python train.py --hidden_act="gelu" --kv_group_size=2 --learning_rate=0.00099 --cautious_weight_decay=true --lr_schedule="cosine" --final_lr_fraction=0.05
Rows from block 3 of a small autoregressive pixel model, named by matrix and row number. Rows with one number belong to one neuron. Each number is 500 + 25 x the weight over its row's rms, rounded and kept within 0 to 999. All counts start at 0. Numbers have three digits each.
After each neuron's rows are labels from the 100 images, of 14976, where the neuron reaches its highest value: "top examples" is what is common among them. Only what is clearly more common there than usual is listed. The data: numbers of one to four digits printed on busy colour backdrops.
# fc1: MLP up (model.blocks.3.mlp.fc1.weight, 1536x384), inputs 78-116
# fc2: MLP down (model.blocks.3.mlp.fc2.weight, 384x1536, transposed), outputs 78-116

fc1.178:521529503499496513503452576496499486510497480514488494492505531471492485535500563552523499478506525489472482490560511
fc2.178:464529533517508564501491540470539490452524496522507501452524464488492508492513550511460511477490528545506491466473499
top examples: on a plate

fc1.429:492564457519507526481518481513499527486549458486507478491538441496511509464505471491463505490494484507515527489474456
fc2.429:447556467518490491482458528502442516499484496491523518525473512499517488501498500510481500523500500541511483504522483
top examples: blue ink; teal ink

fc1.702:468478493579462500504499491483491503486525491464534513484468505480540478501490502518564538522496477447520499490491485
fc2.702:480484486450478505453517484440506484520504473450515505498493472497500470473467462483452490529503511519497514479493498
top examples: bold; green ink; red ink

fc1.74:490473504487486468546490477500488479506525499524498509506493474492511523520516524507524498510498487469486515523501490
fc2.74:520519494488536517491489460502492554486467468494481498466472514474510501506516488510537457512454483476537440523554502
top examples: purple ink; first digit: 4

fc1.576:507482518493472487537502512492518484537481495466494502507521489503519474467480498500534470533487509488499511533517486
fc2.576:517560526470476493534534520517534519521535474473516497530478497542528479577504490522472519480476513561445515446508493
top examples: on a plate; red ink

fc1.610:535527501532460449523505485483519473523502494476465473501540507534544491493499521498503527482510485467446486475489503
fc2.610:478509472463480472479491505493485498466488481475537499503459517501532515479535517517488504531504508520477488437520472
top examples: pink ink

fc1.37:508522466473483466505481493514503435505507481490464476539531512492560515515504505469519531483526497494517545476522496
fc2.37:491437556473519516530506454547524502507538484500505456463471485469486505503520537518536487519511489479495470515528524
top examples: bold; teal ink

fc1.187:479469514536521486482489507514472485530558523472495549523486434466511501500489478511509502487504501499457534538506483
fc2.187:484500532517479515498483507512544486515505498471470497500493489484484457491533484496502514502501521452487511487520506
top examples: purple ink

fc1.193:512528477504485500487466501477473479520538511486515494522517485529556499490478482487518500531454512495478517526506476
fc2.193:546469478505518478484475491527525442529519551529481507492507463500494467492468467481478492507506472465476529500459519
top examples: purple ink

fc1.61:538512493490497531530532517509556503515507527535471492543509505509502517532496514510517498484471497485510540477500506
fc2.61:549493499512533541517530505497486519482511513517480517524498455497508472498495494544488520502483483482535487529481532
top examples: on a plate; blue ink

fc1.508:501529474508444537485462520511490472552506497474505506511480499500525489512488469536550520491520542438524481495492481
fc2.508:481482496506512475495499487502488504503464538521501515500517517534474507520507513528478476528511518530489531521511515
top examples: on a plate; purple ink

fc1.511:492505538484488480521482501528493533504498472465470485531496509467513485481510493495502488461518478491497499507501495
fc2.511:453459548500461517463520506507484520475448495519518507505442499501509497546513548522493451513510513490518507477504495
top examples: purple ink

fc1.422:539551481515505485492529526520493503489550495460514498535487503514515485524532489485493519472536486499502510458472492
fc2.422:496489487464507504506515526564501452518472521510510483518502512461482520527468488530511499501477526493441533419529471
top examples: bold; teal ink; red ink

fc1.258:468476503538491470465539503525497501533483516489499501514479507468510484462544498518502497425478527509505500516513494
fc2.258:436499483495504463476481516499533522495523519474503516499477523524509506561493492491512494503506481483533511453493467
top examples: purple ink; teal ink; blue ink

fc1.262:509480511523511496486507540509515486523507544465483506510504504505520443516453495516487508463502546477509488493511492
fc2.262:460451506477500537497510473464466508481477521472488535504508511501493481485478445466514507484501506483477516472464510
top examples: purple ink

fc1.538:510550490495489526515496546512527449495518515480460484501490451516501542500491497462475511471519486484483517487501507
fc2.538:521462511524557536519509489538486506452533508484470513493476487509487520514502511539530520473495474482505493533512494
top examples: bold; white ink; length: one

fc1.191:504521495551464459538494476452528496506527483539535468525526512514505510474491528516513534541474497478529506489513490
fc2.191:479545502531507482511478493470496552507577505507516532496510487543491520469533497534536519470506497554539507501509523
top examples: blue ink; purple ink

fc1.342:501501488499505476524474527508531500518474486515512493499492476499490491493501483493481496521505529526492561459503482
fc2.342:444553498550485529479482518497516501463499465472490489499539506529542483499473518498522483455527520525527493450484488
top examples: bold; length: one; yellow ink; pink ink

fc1.654:520469509476472463509479521450496505503514452525498498497510490473522531496492448518482493483499468476517510504449513
fc2.654:505509488523537488500494453511543498459479493516523494481518561486485518447490499452503466514523496510480487557506529
top examples: on a plate; green ink

fc1.380:494520486487505488497519464557539528497499465500506487489509500493504498454558486475518500436498464498542555497480508
fc2.380:439511498474505515519491555508485465523517508491480474530476512471480490538514494479504488498490509564527502499467476
top examples: pink ink

fc1.311:538522472498476487498500492533497468512501517500487479527528517515556502513526552484477498520485469448496498515484565
fc2.311:489466478454515475506493507520472475520473471453484538560507486477526498528479461484471489499486526486477514469483476
top examples: bold; sans-serif; length: one; yellow ink

fc1.500:513517478553519542521468473509494493505520481478462455494533475498504522477479501470541474520502487528533504507528503
fc2.500:531527479459477498532505525479467478550512524494518494507473489540499548563515485526516538493490499531476522506487475
top examples: on a plate

fc1.189:497482525459498512522487493454491487514483513515486473479490537467530519467539517501524520477494530507520495488519531
fc2.189:517495491525526471483494499518504539474478470470508477485478523505501489513521498513506520500558482502502450496519530
top examples: on a plate; white ink